{"norm": "rmsnorm", "norm_position": "pre", "activation": "gelu", "parallel_block": false, "moe": "top_k", "mixing": "mixup", "loss": "cross_entropy", "lr": 0.0013, "beta2": 0.99, "gradient_centralization": true, "steps": 40000}
Rows from block 5 of a small image classifier, named by matrix and row number. Rows with one number within an expert belong to one neuron, the router's apart. Each number is 500 + 40 x the weight over its row's rms, rounded and kept within 0 to 999. All counts start at 0. Numbers have three digits each.
After each expert's rows are labels from the 100 images, of 14976, where the router gives the expert most weight on average: "peak at" is the part of the image that holds the peak; "responds to" is what is common among them. Only what is clearly more common there than usual is listed. The data: abstract colour fields from 500 small random pattern networks.
# router: router (model.blocks.5.mlp.router.weight, 8x512), inputs 342-511
# up: expert up (model.blocks.5.mlp.up, 8x128x512), inputs 342-511
# down: expert down (model.blocks.5.mlp.down, 8x512x128, transposed), outputs 342-511

# expert 2
router.2:485464453519564472470514537511516536469563542517497475441485453452451540462525516517474494493474454457472508547520404524509441530503466488487475434592477492551532525497460513578538519520478592504469483470482454489531523462504519487497417492458522519555450453536461510535474466470547507638485474545496499509476533472494487505484447518505513561475459501488481465479498532526503517395415506531517512534465525488425540501506482502429426500496546476575486494466527497495429538477536494507572505486532444458479514571
up.0:532553501483475510510487450543557507512409506552529519455514460533517453515520477438512511493520568466551530411502594406511517440501474465522576473483461470425517501513479539438415494497446474514497508475474485438418461512517506519576529497579535507430499548449546489470513461528469536445497496452522516538598497453516568507497469529528451484472485512504504568518475530437493465553530480493519433472530520439521516504467597480568532538462486489498621542494501463442482450539532502463542529508438533546548455465
down.0:501495471483560497470481569499520419461571528499495449509511564481457514443560500555455473443492428554488542438443445483487471508448458467546484507549511510560531516502483569534474487493515564530454434478515450492469488514491536470566492436478507486482495441527527468519502540485569535587501374541565473483456509522484504509500471513470491475508499493483487523536549501444496466385418536492505565519460579489401566497523551502420458554493527541528431459449500483532399430479526529542505500474519451519531497534
up.1:529490524472441554468534570399520488549434476418358462447505536552493512492500509529451521547533461532503471462491463525505499510445425504468496510498470485503456505491489530497531566506509526508429547454491468500463522466572444504546507480478505481523539586475556482583473594521499525523493406512508539497469472523499549423569533506455475446471445525491485438523415489477535434460474463561503522498443530472493569542457527497470529560534457469472466452494456509579508506511530509425455484552500426465486550519
down.1:585534547418504533544487540411444466553489537488455513557481513485506518514486522487468511475512554458502493499426528515536584503505493504497555428483436501460553435527541428486476518516557459465439507505418499489461511494465453620488517607494488440516503506451526495524486598524477518525476498502503540430517464547520465489459569504456507424478460518499527460447456533554469452579454491495441532528495432479537483544506506456527496533446513467451432548513530495530487474482483458510508480426452518461472489473
up.2:579578505516478538451471529486492435485416527502543493515580496582530486536459493503515484439530405515479449453508478457453520528519539552503496526526430592479533491545502530542490516517497474468452541468535507513423472508491457525518442502535492550576495550443485458518550506482472452545480467424539532516558540463575490456506469536528474512542484559518553470517497534480480472499519512489513512519461547523515515530516545464519479461558476461523491546532495496530573477575500504413501482491435587495464520501
down.2:515472568450499429460506527505495456485487582542522491476437499449535505524484473565390470453390506492465515535472505520527493496502515507466487554464482469493544479502493532516425486539473489497435446505519554486464472506505536520456540484481493438489474455550576531537421615473503566524524528456474535439494587534534436517451517480508458548508450485536500462530503494566534429530407469531471507541581543460503508544521436574479547549522478508494467468456471510493447490535478557428525573490551520515547492581
up.3:507474445508530463498500432552507499504490521597463592492554442511569485544504475558477550499540520501533580563456494478438491518509518443532484470470551463516512554516492484521441512505487501431501525507592489497479458468538472501472462565578531436487537492484488451514469516501538490487546577483512516487482496543505429510612494613489558541490539459528509558588499545556472447508477546543537422448505513527522488491409526485516509470530520467434571540524540459438543536519460501494528499517459588501446517520
down.3:424475554534486439533483505528491493548528460526457457495540506556483550474439488498536529490490456454511540575465487418457467559516480453504495494579525503512475559460525506503516413432522550493449501464533538586492504476442503602501456549481476485456556454465525423538519487478464494440499522432462529523421538498472500550533478566580537516518569498437498504421541507549480533469587466537454481530482493525483495485506540502557500437416554555586576469499438439491521441484446504502489537526470560526532521526
up.4:537484519533506463499452468536473496535450476460552502492634533523509503517468436412512497494583457507518500479429554491440522563489509458517504476526476547502501578388489473501487488389542431508537524461561501507471518462458508561506478575616425524533516449518534493477552475468501570568505567507492459453578489483508395471532536515478448459537568482463578497517507538537465477502491494567475571512452571519489466590502542480515523481530581515524517594588512494451493455505511489489481562576425562547496452489
down.4:511507430539514415516526530516533487492441424512536489455547496427501535532551536524470439497480468616572443444460517530571499519501508504498546476563420475480461462501458437551457504566421470601506456511504567470524474489561505480474486547548503422509461510521423540519406515426484492511523478491515471524482457468433464432539486494491564491463433437489560511514549494489461473511555534480475416570541547463499550458559489517488511438501484518538511556540486560506472466531478498478577582507488533499424505498
peak at: bottom centre
responds to: fine detail

# expert 1
router.1:465507501479622586488483501483467496542455517518437470425499474487565497506485534533458515519532537524513516554483486511481513521546550465491544554459575457470501448520579554551450530472447481549515568448437452479504489507491468552402497561495410502498438537441441514451483569395450468531528507517480450518536542470497519469503531468519514556484535486485472495425430513501553472572504451519502494596559490428563518461469455541475596490472451510455498512520581479504537549480499483461452507518538425426530459410
up.0:488493513519509489487515465526512524542526472500478530553479503566559460543497466551509485452566464491529473514513484495431508549468450533528490529548510608419477509531526499565482496455509545498499484470502462482451456486457583569514449549482439532508513562576570509531520465522430490554456511473562512570509473600463518475459495487557461513513496506487585422517506502482462506466475510536564510528442473497527554519576566422518527506468565434579522485532525632451504497418510470465489407527493484505437543503
down.0:516507564562509510525503516512517514553453481449475544502510464464472505515494499443538522578523469466426509463506498548496536485434507468525548509501520411510503534527577496460495519499508481527545578550527491589535500456604561479538517477558447486490464469542537500541520488442493512511482561498424596486492466467503504443517509527529516514526519478511486469555550539537461497478522498449511513418492538495546450466398469432538555590474444450470552533544451478495571476560498504479476550575518452456507483405
up.1:542525523463382494607486437531462472581466481513493505434542507519485498557484464476514522505524529519494539445541570475485560576520456464538581488485590515471564547428477499472525528472545549447499521501514394510475507526505537535482508494498525464497407496527429500521507534511458473472455527492413496559470532493483460516474510488596459510468511542499489523481508505468518433513521538506510513545516522453507473542479506435573559536507490425492415507495493466558515518488426493505523538485469519490503499422
down.1:492448504586527499493518527488423510520513529574511454488486523519513488533510506505458497471424530472524562515481533582518505509520488473534447520534587581527469528534531512463422503551513530539476485453501526545499391544506508467532470459478488494554446463559465522516485568514485444497439444550503481437534583492413482438509508545500526545507500571562450542509476465456563506447497502519452474495479553488463503414550473566500544497490555595518473510516506540468438506486502515454530449460477481509482446486
up.2:516480487488506505449557474499545410492484463512496475532471527542434453481484524427487506551521515478528426468593498487537445581492485582465463487523471523466471504486494527541533428484551501495418533549523447578469512472514483474531470542531544473600521506484474531549444465579449510513488463522498564544559491527477563478512505531486500439488398467580513467501436548489493512442513522471509487519452524569459542500537499493494473518522519454508449440428402471483516494496452483540451497486488457497502543575
down.2:427505504473532503540489507537539494530470436488485479426490516482452513493543524477540499470483464578594508508511496569519503505515453488402446549518557511507521468440556521486501482451501476500516467521486470428524498509608480513511535515553470473543504533488441518494523504490556549467540445534580514487464400536479477524504502509457478510448494494541459520557552471513515579489482522450514542495465576511508497487536552509426482576429625449458478495455555472551438464549474511568505481486470428539550554493
up.3:461524519511466445482485440500528414492532499532476466553530511568489514508470535462480549559620509508495484499502453518483496577484500499535574486542466513501447493410438452437505514507550509510527531481495516609416500491512513473480516494498480418509549528487494487542527515618491487501441471518424473475505529520540474464547551505465475540543504523552497438507450569536503481467524489610539541471491562537532543546521481527533476469486505471525507527517460511509455476505541530504427614498412429517508476430
down.3:517492503560488477484606515551497480519463456509549560529490441496494490490503545509516493470541472593494452499471485585491415483465516492520507529580458524475448458522517512533487447562513552516484526515437522522465546534485513523605424469504527535483486503584414536459540490491492507500593446447568459491497468416465530508471562473539525556455510509500535511484533480506495487506479461493511479428435473472531483501539477533494405512464495524462445530535474449491523549540524514504538389453514488521538555514
up.4:460483441483549498446544498494472489529497464560485482469471489464566468466514496526443500518482509518527502488543454467506548538519454458538497527478540512487482527466471567569531530520490575504462504504541541529473490547489513491536461505572611453533545503512469476550457489485508527515481541501499456560490472573486501416617418549427439502418452540521571520509444527482476440509448516509483542477491510534441502439470545492519468460511491476501515481491542472451473473481448464537598542419423522524474481508
down.4:419495401502477505552574533504472555549453545525503567494461477525512483483494512521493592483521491520478449516489479512484541592503489420448472588489562482537472568460524486443486559549516444474518554494502547531503545505507494556505576527589474493495509451452475461458553528413487400456491543472438475475456421489488552485529491513546422523426625482432467476464497515463448546556569483474460524489533464501534440430499593483505530433446509496590553480539493513506515528483405519462538519466432481518604563473
peak at: bottom centre
responds to: fine detail

# expert 5
router.5:507558466468424500425479495512517490480449442522470504466466545484480540458457476499447450496535437499505552451493485491513397492516441515591508432490474428404491480528538518578464483550515553433462485488509505502524488485512473492527553478511586508422537553460474533511389489588480465473492460456447563518478521526531611535485472516534538496434399499428568538557533502507531516605482570460423439431547457547542492480473509444559483460444470489483506487487471472460496496523504473541592529463497563527527466476
up.0:491575474507529460535534512502399565485484537510503529448497526538464449493492492513499508495535531538538461544540467478419579534462520460471555488496479520484439488534495552564530429431450529514489457533556459496458507527420477576538478519516481533481429552534527499440527488499547554491470543521563407459486488555477463522523472443492484498513517602565517481439471496495505489494511443535566458511456509483535535552583537475518558515487487505525540552542566539422451477482448498504460435512517481443462516541
down.0:592498481531526481531460465505581472460531510504466531490496535481490511481490506442481492513456468494526486501498462519500562476458593517519513537524520426473488466530537509502499551526494483510490511519498463540538498506432537504500507482519472489426510459515536480569454465505502471602494445538447499516404449484545444482486544445451491533519483574574514511456525566488462528481511530434439470534549570564479523525438478465459519503433505551466516449431471521495436480530478420450524589497505474466459470542
up.1:533506454481536468569472553436456539497490513532539487458479488477519463567527430394497537514460464509597460467474446430447505457525491526410497507506458499511477551474519529496475493478502498549466534503549462430511563504408526513497478479595482566495503483505482407538470459502472601508425566434484531498460537485482512481516512466540511471531474552518519527514500498482454544532454467541525500552511504460528481590472494515459522500517568484473532465454587507498523455494521549486459503519548475539523499508
down.1:572561491493447517479522502520531487476516509555459490490508478509533511588578510569561460534453500501487459551447473501607524515538542489420463442465473465521495537503451476519577551521471505483517519494580497488509502495464546468459480512467450463511515532516516481456495437464476491552491541457491480514535484566548523497433538530547582493538489483506464499504483429602504509561525510475496414496549489519532503520547446539459471485530493518504569489572506539509551562530401513515438465527490461517524455532
up.2:488501527450444473606467598545532477504530556598522523514483445529537515481549533474564509458496512504542460471551446470423537542434521497488557539608522542484485497498502479470522503486511517571479497480518530535489542500509493473511551470534519529546376486399551498581525522550469488479452434446562450464480526517426515421436530480563487585467476483532511490531471524494491481519468506480550460447519582550580474479548501475515556517489499494515475501499508512505584526451460457522451514504480417520549598536
down.2:506534522552495547429576518490513475553550457481506512518575519488546442494552516477494477496542530417539469576502466495465504456520546530553508451471432496485487436457501452519538471553482473500420578548532558549479534478534486403511458509574503508442525544509485507567443571468490483518414502523509500511569565488442500495510494518476468519532481464520560528501483513486418504523558475546495472506537458563508583471434566449501406455467488482502463584478496461465471531519517438443497436524472540487533558466
up.3:499472490524560473522488524516452481647520506523523482533515473547538452554574415433484533518583501623539412469499516494493551517423473509466582520500515547493491520514504555474453483468532494431476477484562432493440479513444506499462509489530511483532519512538452484525561496448508498542516538484520542502478506520495497476582534469509483491493515559521520444568462535431431473427446531586544528584411555561533554528503523515496486525496485470535489522555484595533406517513462523490444481511437530516482522442
down.3:482462490470414500471484484521494504459444442525421539522494552395518563472479459492515497488538507481548564465517461464510440463486548530496554434497481483412482475482568481553528453469490534432464518502518451528464511538498492468510517466466530520471546476490414534526386449495445453525530533512444510559465534511480506482534520429521543478462386505465506505522521502503502500510549539498513484463472472523551544496449445504569495467508492485423538485472451441491516506444536519530505571489486496581426461432
up.4:557487480418458451489490461533484485556472554520500504455495456544495512562466510496490553470487534505554524579583524470521490462485558407469503464554465562401548529495560455504463447486535458515497561533456540537488523449426522579481509480498536511505501474429500503472512503554482494494445514490515416578582527549492480536484468485485506566481559478493487405449397572500428509493438433503525486593531454444529553536503450502559489592567536543505510474530440477515421541517489523515503509443474564526514598443
down.4:534493564501575502485450504382576464546531568510533552490524537531513515520574522513483527472506513591483495476457472494494503487469517440547437518545557471564538509591525500455453484525453519529494478533507508559494493510452528459533519504516468500546450509514544476505538601536507463567448406489553483499512435436474487548512489474487503511492536474530496470516459561469463570478426491505496503493567551525407505435486540498475566536541571524508509508447543491513444524473482524469456488498492523455537485533
peak at: centre
responds to: dark

# expert 6
router.6:501541558442408524457505443506482529508530545503493511533488501538494539501526525432521538483482586446480496498501530508503503535530459500465493449474488600510499472498472487695488546451485501505392462534449553507523461568532548547408445459470505498473528463495525503507383522518483462488548462506498537443468498541479492499487488429475443540543405497586533464474512465490542508394544492511501506545425515544546508468533500575490489450478512497527530434491504483524517456494542433543349523487492571520540528524
up.0:559570512512495479453537480509421467500443583569509485512461486554505404542492469534486496506494480498523539433588549431464474426504472463449568528495457523467592528508544553528475506486464445517504563548613511475476560418462478538540445517541473530496429489418482479518491451520487545537462507454540466506475499481518460458491439566536462507493455499622482467512413506496460516573506494489546439502513513505502502505556540453604475537485540533486533561531515512458529512506454516460487455496504526483518555541
down.0:509506458501562430526521523465537563521527467472493452479472479449523552495577529547520503556563530541453501506490440515554531452483549462484407484529533416520545478515486557425456504606495416469535493538531476469461516416501516428526508435539510452552533494510557519566517469530500495488484491497450492461497510534459546474471529490507520481461591498530503506484535492444566532581514526523436510454553437448524450538442464529482520460539570521513457486534406548411484573555507489545596472477490525537519492493
up.1:418438479428478504481537453491420497472493515585541497533545513502496497513490577544533518541475477507510462550465535490526505533444560487440498459499484522488479480584531443509493440508525485434469575471481504442487559490471396519454435556476447480510507512548415466488484513448402536509492504475485554459522567536531472526525532506529492520548505547472542504560413474443493439493508555511509490489412544500481488519481509522524464478496498527480566485543422569513436551477487495552557504525491497505509464503
down.1:497533505543528509527449538409433491625491478555584465497525486514546513486528548523549522503471514505533481523498498529536540543539431509515500472489527465536535511548493527423482577470488461521567468460447562489462433534475502467501518512578505518542468568532488496472522462488476497413422605455494466453521524511506479543509508550560541478550505506480531462523491497486535540500497492451565545490540539458415506494429523435535493505458552507474501488482551566493464509473438558523519467529502429452525485473
up.2:520403497484482470484538455544491517476434453507522471514498497577522481499524504435534525462488488500503468509495526447505529478476525511467483467461587520487452499527443488538489480491484534511519498461544518455445514578448508499522473485562555635506490493479560474454513477533498463452451541473524525488553537457544525537453541496557368462382500487513480521554504451452475471492452547554535482512470518494499501557552552451494521521540496452528460509610489519356507497491485560530511475568454545531484526444
down.2:540489532476545475521570482579528479481532450510490516536500451487500514491516545415519476528497482501549508486574488528438443539404519442472564532493594476499611490473500530439512554531489413550532535556483463432557485562472497509436507461524538470530452472516558500518490482509461468530438453535455479517463449461507499532542464504464529517455517428530514487441540542510451498577495499447513460486542575536457471482443478519456593536511450502510510444547448495440479476485507509476533554501523594495554512544
up.3:512544441534481504464488508488591475469487463479491538478514527504476453542509498535478500545476525515531437479446421478436570458493476512499583540546566442506538565505489523478477504577480515469541543505495431532452501531528523508540550502551535477559487541445536495519529521493462492463551440415486578468498527483532480534547487467491483475428452504570466515544450472444465493514463597545477548440496513478491462507546518495536535547514413448486502455515470508501470528541462445364513565519471529595501529478
down.3:492590506527548454435518449450488485525508489481533541568477496484526491515500450528480490460417539505527444484457421536465472482489506575550522519550480508487539476557484517601424497540527562550430516475492435517530504586528473541491415504544510512512538496562551524535503488497604454494586409438544481513527476447545512541499522434544454578500462526516540560476505548499488516458575517560509557557462485500510485488570509506467468522403471445504486499539546477529546478451502518489494433604454527545501522508
up.4:525475496451463442508507470487475489499528553579510467435511476534602491496511430532540467508473448565539552532487535479549508545449533431476518530547492454476484454535573483526527518526495518456433552511511461477492586544514454566483430526528479398542510516490458494496491483532418630536488580415456531533506494490478475467455384593558500557467463524447513422512471469436535504550447534542507557516462492412545475507527502495558479474464443482597577508510453543482457475553421476537504527471477536492428406460
down.4:476512519489566476493435489503565527524495506593514492514497496570479475551530400476502478484532498499509571456498480495467452552500523521527538520466468556547490479494548499507540551488503489528516545501447506453509451475498462543449507530507512499496515415476496555535477451574455532487431533510535488422551547514453508511512433544521535496493475515486515482555503479498549547572407518462499522531416570525504476467478524550536538490461442533528428512480565516534472499524464485556453480513557445470501452559
peak at: centre
responds to: mostly blue

# expert 4
router.4:518494526506585459606474532470487491512487475511575568537493518522538425540513475452591548512513515491547504490509590515434540493504477543537471495569483506574478537475512502356467486535486468577549487539508552558468462484526509513607533498515445501514459483536576433497650461504477577452529538518563452477538444523459422506541486521525517418581582520499463478522555496509401522492538492554504519436514538539491434498510579481467591504546533491462492488508453484516509461527496486503433466509441421567478509533
up.0:514458431474487470471506524471475492563504526533507504513542461518509453437549464482498541524521441534533482390596504483469422618478512483474537584526540492489421541538507488505473459471514549550533522497522505389467542509516434487436527465495415529559435528490441422494435489474567496474352489487506482481526481496537490470440473460615443560544473480529482463495507465524553475520491468503533486484525623507467479482511497486510579542551540538466466472528459562482475520546481572461569569518442489497544441455
down.0:572480521446482521458481394534488445510487568477514485538473567478422511483476474532498471475512457436457558441485475535462475509571530488531533445464531562455428590536538510549570432452534544483462472473576532555497433539476468551523468472476530565557530461460436448541531487562544434511521458492489447477525541477541451454463503479521431509536475529524518543472491465500497577463496471531501494518466558451487516496444474488581457418588578539475513502520493495520486481454490533485505477557514471496530503501
up.1:508539481536504507534516502527440553545386503510473443499496478471508437510498504550523449453501549551493496533547526455539509519492443459428501501475479578456453495533442522561479571524539496519529546479451505465441517540448506567537454576568542510550464582472509476524516514503517511477471535502484522556461465438497590552482556511506434510519485521513486411457463495458523444490434438483527444515431439507565511453517508485567516530522586494516516506536494608441477529458568451521558514431540533494517456516
down.1:483529502535497487437457494527495517467486493527512470540489527446504512466468473483538409465481516456529512408494488489404413453550526554566463451437535453466485460410597587508515493530514533485495579459448480482461472513517476488579481491479480524446522443564494500547462516555488472600510466506481482523470490435494483481583487458380448445540441535499525519501517590429490516491471563482462455523479514573478539513418511508528443541513517441464465552482500450508481492490535537497546587517509489544512431459
up.2:456490449449533427491564480499534484459484490447474514529543526562521593589522522510550543457416470555514526496508504451538574538464497508511493533502473443492554473487527545495472519491549496483562507448467521479475508515478358492432442460570502445491492548481509412550547380560579530473548517490422541533528522515514526513510509546458408518445547508558449530554473518454429474519419465587518569503532547459512540561527480583555547449568473555534476534506467524527500451542512460492496463513452523487537500436
down.2:471513531468513511502537465537525490498492450492517512463536544531501515535465552532394421480481427464484535442496427551478492500492562583573475461509482499416535416496517462537538456494435501446478561531504493541527530483538498463565458491519518437438519473534450551458447535603447554496489510521506527594541571561439518528478540506490467485511439523431559429507508517479520527509526463460545476440443425533486476467509525527507466421478484514455528531542525441459500595508515494500530481540491516569453473517
up.3:480439450479512505400493497539579558523577518475479476533517468522483445535488557555461468466484529493572490524534491444452488495510504464555514509452545500470436612557541442509473521519445469576498574497530548469449541493494516484487402469518499484423524539503574517521469499513444582514421487489494497553477487562584496540500493478466531514476466555471614471461462433579622511574447492530524483429472456547517571516467494455507586477506554499511530547533489526419509473482522516465453556517535559515422461487
down.3:517484503468396500508552459520505491455447493521493507542515507468510543477501544494538410561575511516540541493499506433475561567505524469500523480449531475440552480500482472624483522497472501511460505535522545559502474458497479548482478573495619541496515444496522543498387534586474465567538520487462541479603530548538428504440500487520461464434403497458502486469468462485457414549474479528503518575503477455465572545534485449553550439478518469531465441507543566477524520536563501469482506421494429523530490466
up.4:572532446503538452379518543555533531451538531539515527506510458513461517544491506498424485505552477538466462515482449426490470489481475420549512518490578458491480528442544556535554490530452541521491567495544502516469536483448441496485401573574507507513559515485572419541495441555567467510473532461539589459495512468523476448536472567463470486468477535478530490482459547433491459504464487502499479529530446549519534507526548462517514523500522413503560443529543486456517538488549478511478464500450495484445556499
down.4:481494390461375508490486554550513550550441442482494465476483498488469500486418461448478516519448560504513526561536468513546562451494490514456496426503533520472513472423544443515479512526532517488466439446480511589446480449450530545472548460539490489505503484456556436555447506443469471518480555450481511475484458489543477476477488453494476515447423519401478483448512421565553495516474490542510542555518476472624538449523529480568524460418523460542543431535470486472500464525511494556443546503516460512526519503
peak at: top left; centre
responds to: mostly green

# expert 0
router.0:543413557535536490479500443512539536454574517484476452607533555495455436476558461470510452490474515528492449465553403512553533430525498540508451518424463430543526510494526509386538470503548461470487461479540535500548497455493511415547547528537511490551560453543485493538590440447553502535432533451507531545517537473490497465512524465478479404486542531487490502548527512474492538509462585484508501456473488473411462524473502542503455513581556495498556478543369517484458523466512462490551499515553554562455513508
up.0:522492414470468477491531491533504420508459489470491505507493556537504447527494527548476486429538445578573555531489485480559486505541521425489551433451473462477512490498468543464373468535464454482535520537575521583489496468465484462571464519529455560490530562461523482431586402517519499468516527485481503544538468584578534594433519555493470445514543515496498549515494567505501451588498498486497486563490499450520492505535487409563492501552492516521506481529491501499516513476491562473475470483520540497447481501
down.0:510509422557454507491489528567552495450464515549454478474534457462531530529482533471472483492538526464503442435473478500502539499478515560531566483498535503426437495500575482568433518512507489515465516459448560546465496505534504574564538486574440423539474485551611526458425462554479538506447498520491461574415450523438406468509450408499500519543417405514464491533601545557496531584516527566576406505549456502477508511446480449517574508521538536413463499473582445462521551448537520524567506473486424510488475504
up.1:584528486500515461438580441522566450530514536509486542412477473520546498505502540415484548482488537468530496456476519475434455513488549560517556475512462486484495511444545466512531580529505464597500484538510458522470480452406515501538441512510518427503469547429552494543442449544496492509494491514498528549479429485461442537545478524520512520523472516568564478528496500497483471475450513565520489510522533541512483530475498488575469445464441499569494529513520481442481508502534493496469515478469535456438504509
down.1:486489503425451546521493517591503539504472531440564409520508479540412487508441514495449444517482470465493480541537567484427569483539530507450522444495489563428443443533531521583548484467450560525538483479510487494494543460540490552454527484539478599448482548503432520474524533532550455535525561505452560484497494450518580571584489434581483493489496553531521456471459454501488495428474493465515488540489462484507502473541497436525461394552545499497477500500529515521492500543471485488491478492445539502511480506
up.2:467454438449553468585508518513505483486452484479497538546469429454470534501486543519574509444494454560525618469522516527487446530491568492526463531518540501483499550526478489501416442433536472432488509508437560433487537567506534533512505517505487504461497507502523475472563424525511465528496491498457500532613536455506544462437474497541436493472538449524480481535486545493440494542541534454480436483483519502487557419539554471489494481398499472481419528509455521420474491495531480503519470480531480532524481463
down.2:424581512484465547511536529520515540560509558521541529527477509536521494591466500429534520484480454485517515515529477537530537480526506565465482494474491604458493488483442526556476485466562486530480503505501520503504459454392456505497464473527509375441546496439488539474466494579518504556476464498515437538506470506558485508496461515553422468533432453510495518506540509587496583530495537565506462581461536510513584447462511463491536504484559457476491525524547482384544491473425511513442471521470484438518460507
up.3:508461477487534476515535484509552504530455578608516549450576545530561539553527486413529551482508511542476425505503487451473459464507575562480461495475476511473473535555517466554517522439549441538497438426518462521455520467501504486462452450514528468527552470474561508517502505536500525551567589517497493489428544518475492427492468497516541610487462505484484464536492576532483526535488528542546522542539554523475478537595509536500568513445472497503527438471496519468524493453524522503501458508472382504547500522
down.3:554511507436469531496473512480503586506507514455485472542460495571446400524391505503586522542510476444493468534537506483417539423604505500482451423500473545504473476526506511500474467529452517463500510489588443538493524450507445525514488564457549527453489559517522559490511508539521454498490532420503557430507527533481450516526465496539463407512473475485442562571487473487531516466520499536470503526483500473441476610536544477508456501490498502457546506508482528557538502533508520495488474444526448534483481518
up.4:469562502449462456478526478537517481462531426545446590460482487511482497515550595466582518561524488523497454469560525501472521494460521520453487562506482496498447634511500501481456557457526497459492517518525427464484546489496545477505545565532564510520491486523540491458494502509404484487451517533484548429565480389553495436568496505530535457481519469437524434419473516444509482494561505466493528496522559477495522548578556568499533534487480476481470507508445485444508507476446501529534547481495463561471522530
down.4:527547470537479493544572476440437522553505581477448468461545484519495504548467451479494468497480453537529494491447480510456554463524472470524494474481510535457542429556506571647415455539446489507485488551530479519456457525532550526476509450510452456449507496524436483518447505503551472520430502514555452499457533523530490538483509470503511500436417517475497522413418540459414487485486517519509478530440388467435541568505579515434495525443447456529487454421612519527477446479487536578468445494451537441528476459
peak at: bottom centre
responds to: mostly green; dark

# expert 7
router.7:483498458478423480581477484508525436509488466469528503530494530465528530567481523518556511491542472521475493485451601505488590477474484459446569567471542556408508536507502471521537417503534454469568462516565460529421499552508515498526598485527515524474534530481519571492431552566528490484493562508480432505466472535519483505465557542474501511498485455538554550513499475513499488481494498504481461498535475515469533539529467457597580542533497563477439547495616542528519498507461582497531464509500529479529537533
up.0:535504458481480512505481521531436538574502512572514512473573497521502395583563477524476483495499489482558469478521443427514495480515466437508551487541538452497493438448494499464449539437432506492513517511526505404491505446503572568583517503533493395497473576532464435496549508521492573512411476412515602539482472458515461375576465493545417504473482524426504504528463499469521429585463528516543475444480507523529452457425598487447425473514498468506582559507458487461475457547524461501520540524419483526479425455
down.0:530474498528489538566537513553435521506494545570514538441507546440604599471483468550466491456458523526506532470511486510499483462486479484518536564485532526465482496476449512570496556483489569481541447535568423437446451577506569562493531524466557503512472545545454489447427467500529477507533531415525467533489520500442527496521461494567513513430435484502498522530453516474504460494532483521586491475510554515527516535542518493524561498514558487451443500492627549417469467446517488427544444552465520509501506560
up.1:525513440598494448465438510550447493512500474552495516544506498584554493492514396503475447520537460538489492475544489492469456497449485550527556534524482459488551435413544510521476471524503493525463492512483542528477596518506467502475460569501476444548470425495493445576563452498531561514536529503496568469538506505512509442525469455541467516520520540509450423567481571489503502444434516547538498514504502506517495538473543501482509538506468489540590499611471527470512530532502444497434525483496544521489486512
down.1:464507479444468473595556508526517526488465559541589509479504504449571569499513503502530496494503472584548502426499495507503508493467471509521513618526534553426506511467490516584469472462523491463558428491504498447414443536506486535488590593463543537510475587505473518468423501479494483505556517457541462505477487575481520524488480527509466524475447490547470546507501531522480496505473488497603520492479515464533529528574504510529598522501466458532469432525642573481468481476526533481588467499449449520555533487
up.2:458520541485527517455500578550522590488448538583512495474466460521560500467494471497531570489487502548522527467482522460494538576503468524492543494507487558514418525503465664512552438475600628533460499430509470440484558511543477533492490447583524555484476537491503473478527463522447525503520512453486470475486492447513487482522524538464462431455449573540430475503479505450514451481405470466505467462529457527515459438477485523510583566461473477483447511471537567536542404506560499479487478522560537485468544452
down.2:468454548542472522531527504550519529438565445506516552492509527455521534437558563493503480511455446598555479455423542490555538463410567537479556484508425488490504477543524600545495448455524527467515518474464552479517557481525529505492497446528472533449572476553530530549446479458481434578471511455524535557475431531558508494433506497459416482474471482551497445536475539364458472479520479472467530494588489544498538463507470494483491498466500576448465593496490433552499471499466452493580494550515525555491509443
up.3:540531538451513504478515527519461571498560527494532544504460486522440409542542495462552528446491540496502560456497431504469456543536502447525483480523547500505513529512483488477447484551461560555464530459499580470492514480510469529502437467477478453570531453465510474485566523504440482522490477516583478446493526531549513508564487541518511505486537535519485520483466583557447539506511427462551540491440507501488538475504578529446406525493477456559519541562482455463437486527517533466409470418512479527423497535
down.3:503525475490438516570487535517512510464463536540538542455484527478562592483545509488483479487537506570503506434484508506501529475480455480510515583468499510445491516502464469556468472517486478481596465537496498511428418518498471503521639547454542495486463557488481523458393524514481493474549529490546478516462473563458516517471498487530456526460466479528478526523513530485504514532504533485615481479488534451547505539541516467505582551525453434480517481530650569488460511478479562454572457490464497495535507441
up.4:446450472534505525487489484551502501551510451524458534427477479523510473414531507496468517572513509542566450477511475497482514491498491507512500526573512426469476570478484518507538477514546559523435570504429504476476581561476555493555475540490458507515491495555463427538456440465453584480524508450495485569511523437495514541556513503532417489445430553481515502559476476441534484497470501512539520477477553473534459461477526480446499533518465427507577447475475552482475498483522482429559561518489540508488501429
down.4:491519478511423507569499520518479528489468546548545515439459508484597594472532500529509473489509522571534493461489526519488545485467478496514507587475498532431475512507475490588469478498503482469565433516498492495420469534517485531509580550432549518524499565503450502455399515526472502488569529446564476538470476595454515531480487510531470530456447500512482501525478503507524522519484507494619475475487528441553525540551513492523580524512487452475490470535645551492481517441500557453597468496484479489551479480
peak at: top left
responds to: bright; smooth; mostly red